Weights of a small contrastive audio-text model.
Data: trained on struck, bounced, scraped and rolled objects made by modal synthesis, 78125 training examples.
Rows from block 4 of the audio encoder, named by matrix and row number. Each number is 500 + 50 x the weight over its row's rms, rounded and kept within 0 to 999. All counts start at 0. Numbers have three digits each. After the name is the row's rms in percent of the matrix's.
# fc2: squeeze-excite expand (encoder.blocks.4.se.fc2.weight, 224x14), inputs 0-13
fc2.0 102:356530497471469501534524490533502545513420
fc2.1 080:510533598473499513492590610464514510463505
fc2.2 079:392456501522499505461518476464515482513371
fc2.3 105:487485412463485505407571479545503517485407
fc2.4 071:480504485535563461570444381544490530548496
fc2.5 115:387523469513518528460569556472534485513413
fc2.6 111:611478432534498474437593485512504527535525
fc2.7 246:412488433496504491412578555515513506496428
fc2.8 108:467497400467528537393512518507516480529415
fc2.9 073:442559574465556553522444449471490511469586
fc2.10 093:523533461472535533549368436492534533502450
fc2.11 120:576502546503489535561388421510472490471539
fc2.12 049:461499539510522448481453371537587483489511
fc2.13 109:396531498491493520421509452510470478543396
fc2.14 075:397524449443501485444543516501550469483406
fc2.15 066:417564486449453484428558451510497565506442
fc2.16 087:636521489513557514510516433528474550470548
fc2.17 093:432549438455507532416563516484494518548418
fc2.18 062:524521560566453432424517515467441438444536
fc2.19 146:451491400524484487406580507500500480477426
fc2.20 104:413460420480501481418480500515462523513404
fc2.21 085:453545459526505533460459363463507536546477
fc2.22 082:407467448526479555537464409508461452486443
fc2.23 119:414536440493476529427517539532492471499389
fc2.24 123:378480491520495487474439536519494525472393
fc2.25 133:637498525506478510531538486480496479543598
fc2.26 107:427517507465497479553381428535461496549516
fc2.27 140:550479582526502477600514571500517521500591
fc2.28 051:580552558499509536453519583442559437528512
fc2.29 089:411463530476529526494516640462480471502494
fc2.30 141:613503541504468485577547537540523493538578
fc2.31 089:587498550505524496606512476516462479519599
fc2.32 097:465485586465452488570435568521532518532577
fc2.33 101:485507463471517529428615607493531477510501
fc2.34 090:538499588532517509539577525501549497508618
fc2.35 087:577478549505462542535633506495487483498560
fc2.36 065:570556557559506531441483554546445452510429
fc2.37 045:557457441417531419513488561483475521550436
fc2.38 064:565523474494461458605441453572489495472558
fc2.39 069:472443410518436524388453509485483547493492
fc2.40 085:517529601536477498604507536515545550506570
fc2.41 055:530560444447528573435497569502441482455560
fc2.42 090:619456589477490469535514525561483498463544
fc2.43 098:583526393487509483437586447499500493476521
fc2.44 162:513484571508523515567382438516520478510572
fc2.45 060:545524378509509425525570556524518481533524
fc2.46 071:495547483481527458400613538471491458520451
fc2.47 083:459498428532504506465357461537543513483504
fc2.48 096:592474603495519504605529511482507494486549
fc2.49 076:580507564480524522487483472473545559583593
fc2.50 114:468513598538475508594417457489480494472557
fc2.51 082:373511453514467455465540550506542498475427
fc2.52 093:545499523534468511598425416531535498561544
fc2.53 099:598538574496469491505590544537500504535568
fc2.54 097:564524539462462519530617561485459489521568
fc2.55 085:550516587486465497584449503519486550477600
fc2.56 074:455442547497438507572426394496481492469516
fc2.57 063:391567559547530514554556492455516539457507
fc2.58 180:548475584493476491609450437488472517506569
fc2.59 078:550475410487535459466451386511529543468480
fc2.60 113:547522610539540485568526536520466473527585
fc2.61 110:443477533494494475560371447527476524461555
fc2.62 065:473495420472525541454513448537553566452406
fc2.63 116:566505618480508499590472467528481488536560
fc2.64 052:551474406512454453447468426466458450467551
fc2.65 073:398538513466540458533454431518547468547430
fc2.66 054:447474547486496515474557463461552446562388
fc2.67 143:397528578512483473566400468503489485517509
fc2.68 146:609486569527512473590559453492483472508540
fc2.69 075:494447425553463552441562455448504476448433
fc2.70 075:615537519476525530484558492546500552475595
fc2.71 117:583529568482531461542432416493460486464556
fc2.72 055:500534571418421463511527558419532533539493
fc2.73 134:559515546476503472504616591487470514528565
fc2.74 099:601520566517502536532402454505472542481552
fc2.75 105:440475560474508474576515628512466468516531
fc2.76 101:413503550545480539564406460514450464465467
fc2.77 066:467473575502465538512498634452550543496495
fc2.78 083:449454549554467523441605523509536460502427
fc2.79 095:636453473479468482485544505467542539481569
fc2.80 100:570531556505535460600488439472484456501579
fc2.81 069:588479514445526462481623463467537487464528
fc2.82 067:376507494463555533476521542500524493470401
fc2.83 085:524447575454444543605512523531538520493566
fc2.84 100:454536475538456471380489480526461480494404
fc2.85 114:422504423516507509401561531487469523545434
fc2.86 075:376507507492488481531459531480440447418542
fc2.87 068:472535422450521523425589445527530519446457
fc2.88 076:425466501505558456409602542470521479481483
fc2.89 141:502481382511535498395558489503480527476444
fc2.90 121:498492563503499495537565636518487512527573
fc2.91 062:400550564501476455522424466560469554520477
fc2.92 081:532518392550542451461498450497462457460419
fc2.93 096:441468412506492474412502480546533545466414
fc2.94 077:421516512534537535514572631458507481507506
fc2.95 202:486504395503522513400581533515494481515432
fc2.96 093:553489571526469538547445397479456490541562
fc2.97 074:494517408559474445494507404557549504548457
fc2.98 049:564543517456497482578394484514558504433471
fc2.99 072:538506491483452551531384574456561526490544
fc2.100 148:448492402517522494406572558515487529486443
fc2.101 174:497483644505508490589477518518520476485559
fc2.102 104:421499435506508515423569522514502514556402
fc2.103 172:610506541493505479551425421480480519525565
fc2.104 049:477521459412538588453537586487525485559506
fc2.105 099:435526538529532503596410430512533474498551
fc2.106 077:412488489547510520510385520512554483483416
fc2.107 093:599497547468487480548469457463529541486611
fc2.108 092:586495609513498465579471481526533512510570
fc2.109 062:554464581458473442552507452442553485446565
fc2.110 058:415490414423495508436472470441496562497467
fc2.111 090:428456491489463513455584603470488547553481
fc2.112 132:481531475506509479466613628520491472529501
fc2.113 068:528534482524551551555446411432540565541529
fc2.114 112:538486596512515469574387459514523521479537
fc2.115 072:432534446480562545421579533492538528548457
fc2.116 072:439487458451458484386481433538557475530470
fc2.117 111:593505528521465529557460436487529507463609
fc2.118 115:544514565526498523609534530514519511491613
fc2.119 105:475500514493460494560614608538512495497549
fc2.120 158:475516398513493510419591539522499512499421
fc2.121 072:493524388441477498433515562446470443471461
fc2.122 098:602539543526528486530419456509533527460582
fc2.123 061:421504550460556466604439539528490527551498
fc2.124 078:426552492514468472397522598485512497556474
fc2.125 101:441481379544456506447458544505494481480428
fc2.126 083:556461586515494472591552582535467539484503
fc2.127 103:351529515475486536454447546494467503467480
fc2.128 051:487424569526464561524543584553515425512479
fc2.129 072:425494457482464457497445387498550527456444
fc2.130 054:501434514458552573454563442450550474529432
fc2.131 089:391538454499467533437545583504473503513440
fc2.132 090:493474410537513547456569494485510508519378
fc2.133 095:420472427509532541395557489473524523489442
fc2.134 181:473505427492496492412615574496479485490459
fc2.135 103:610541584463498527587480457516508506523537
fc2.136 071:628472439460457531521582488522469490483522
fc2.137 044:571504516533441481498573417426557491449465
fc2.138 108:498494585516512471540502616538483521524593
fc2.139 095:521486452464517531402496466456493538535382
fc2.140 140:606482529481472511589458410529486516525539
fc2.141 076:390467480498450496451577541516539546498429
fc2.142 076:428467449515526511366524474487506451534454
fc2.143 066:593502496512563476538538413554547550558486
fc2.144 110:411485410468508509440518476525532495530397
fc2.145 076:394534543464515534421445450550467490547481
fc2.146 079:464497504490510536451480358455477554462452
fc2.147 097:379524571456464540534461571519492461485493
fc2.148 077:454452440555455522485555551457459555565431
fc2.149 127:396509472474512500445521579543532490515402
fc2.150 116:583533394501536468414500490536463464462474
fc2.151 125:550513512513493507514401367499462484486549
fc2.152 068:499554417477463478414497507565480502458405
fc2.153 103:470503588511508482589491595534546521541557
fc2.154 063:514488619463531555542496507463475514548594
fc2.155 074:471446387544504551493513406505558538498499
fc2.156 119:560516567475518516583441496483510488463615
fc2.157 100:469480542501468533621401469498544459485521
fc2.158 096:436500403495484451451524521533474453539401
fc2.159 098:571505542511504479543380425509461481494562
fc2.160 075:573542487452513553473458387497527541555458
fc2.161 080:400527486547480531424518452457541444519429
fc2.162 181:512492493510495519547338425501489500501491
fc2.163 103:620479457479471488521582428502523540452506
fc2.164 064:395536532437511487461560460481458432547457
fc2.165 086:481510406481553478428454400511528519476446
fc2.166 058:443527436444532416430512512518510498462407
fc2.167 045:523489499427435563491584584429520498476470
fc2.168 067:576498516495541554580457412454482434526528
fc2.169 093:470499505456535469552369486537480520541578
fc2.170 122:576481590497481489614475457465526496478550
fc2.171 082:439527460467490541413407463504463467463432
fc2.172 232:549509585520504515607431479512517498492587
fc2.173 149:576520528508496528557386429492498527496571
fc2.174 126:554518603479474488588442512526492469496584
fc2.175 129:436531402503502519404531472503496517521409
fc2.176 071:585470475557435557516493396515508469538540
fc2.177 051:554556523479515509505575592474537485396522
fc2.178 206:515520585495509520619414483510478484479560
fc2.179 073:470440498528522482565386532483451447544443
fc2.180 088:522465416508542472431485383498458536543489
fc2.181 125:537479616495497512600475496503499493535587
fc2.182 094:535514567456545474528389431444516472503548
fc2.183 066:593513554501497468539451442481540540528603
fc2.184 097:474484404540518494449466404459525468556441
fc2.185 117:572468525462468526525410390535517508462534
fc2.186 136:539521615507531522590491521483483470478587
fc2.187 111:422498402495509508388529501471511489533439
fc2.188 074:596500558537523465492538473471544531578585
fc2.189 092:451496452459466557442566547483513523532389
fc2.190 081:450501437538496524441552525545499489566385
fc2.191 147:638503523514522503479557498545526479523586
fc2.192 052:480551547493538588559508520569509457595471
fc2.193 084:598514507526502458554596494547505538560557
fc2.194 078:494477475453467502563486364540562493487546
fc2.195 059:528567591422566555546499460519476475491450
fc2.196 181:470477585492510494553563631498498508515541
fc2.197 105:483541621493509509557430473459541524507573
fc2.198 112:439513523483477489531355425466482488493515
fc2.199 040:475536532586580532513502559412549548503468
fc2.200 111:568485560524531529569466407510473460486583
fc2.201 053:438584521454507511414516492474553536528590
fc2.202 053:567523425439458445557534430463447496544476
fc2.203 101:475484566537502513610574581547485484469520
fc2.204 078:476539448459532496452405479468554495565414
fc2.205 085:507548497527464521504585628495514524446554
fc2.206 062:395530507564495440478454550550496518561560
fc2.207 105:545472533534515471607473578517507474536591
fc2.208 134:577518565469483509604434478492502500486585
fc2.209 098:592481495501495525520360472469535469484535
fc2.210 066:435555520552565487425488431430487529439506
fc2.211 086:426449480447481526391544547497545548454484
fc2.212 092:405534444525466526423467475457535472481414
fc2.213 067:474484616459556530526530573530562471548495
fc2.214 095:541489629540543540593513500510484522518540
fc2.215 120:562513538493470484560389393512489511518485
fc2.216 046:510515497541473590423413446474427530479478
fc2.217 069:619469526509547497540505430570538463526544
fc2.218 066:418533486479544450500585604488537490504449
fc2.219 078:574471496468518536551634519549530508458504
fc2.220 071:501553547531475504577601580456518536487545
fc2.221 087:548538596449462450548490524548456549558550
fc2.222 071:464536545527475531479576604530523463565564
fc2.223 073:610529504489463544445470417476452447524536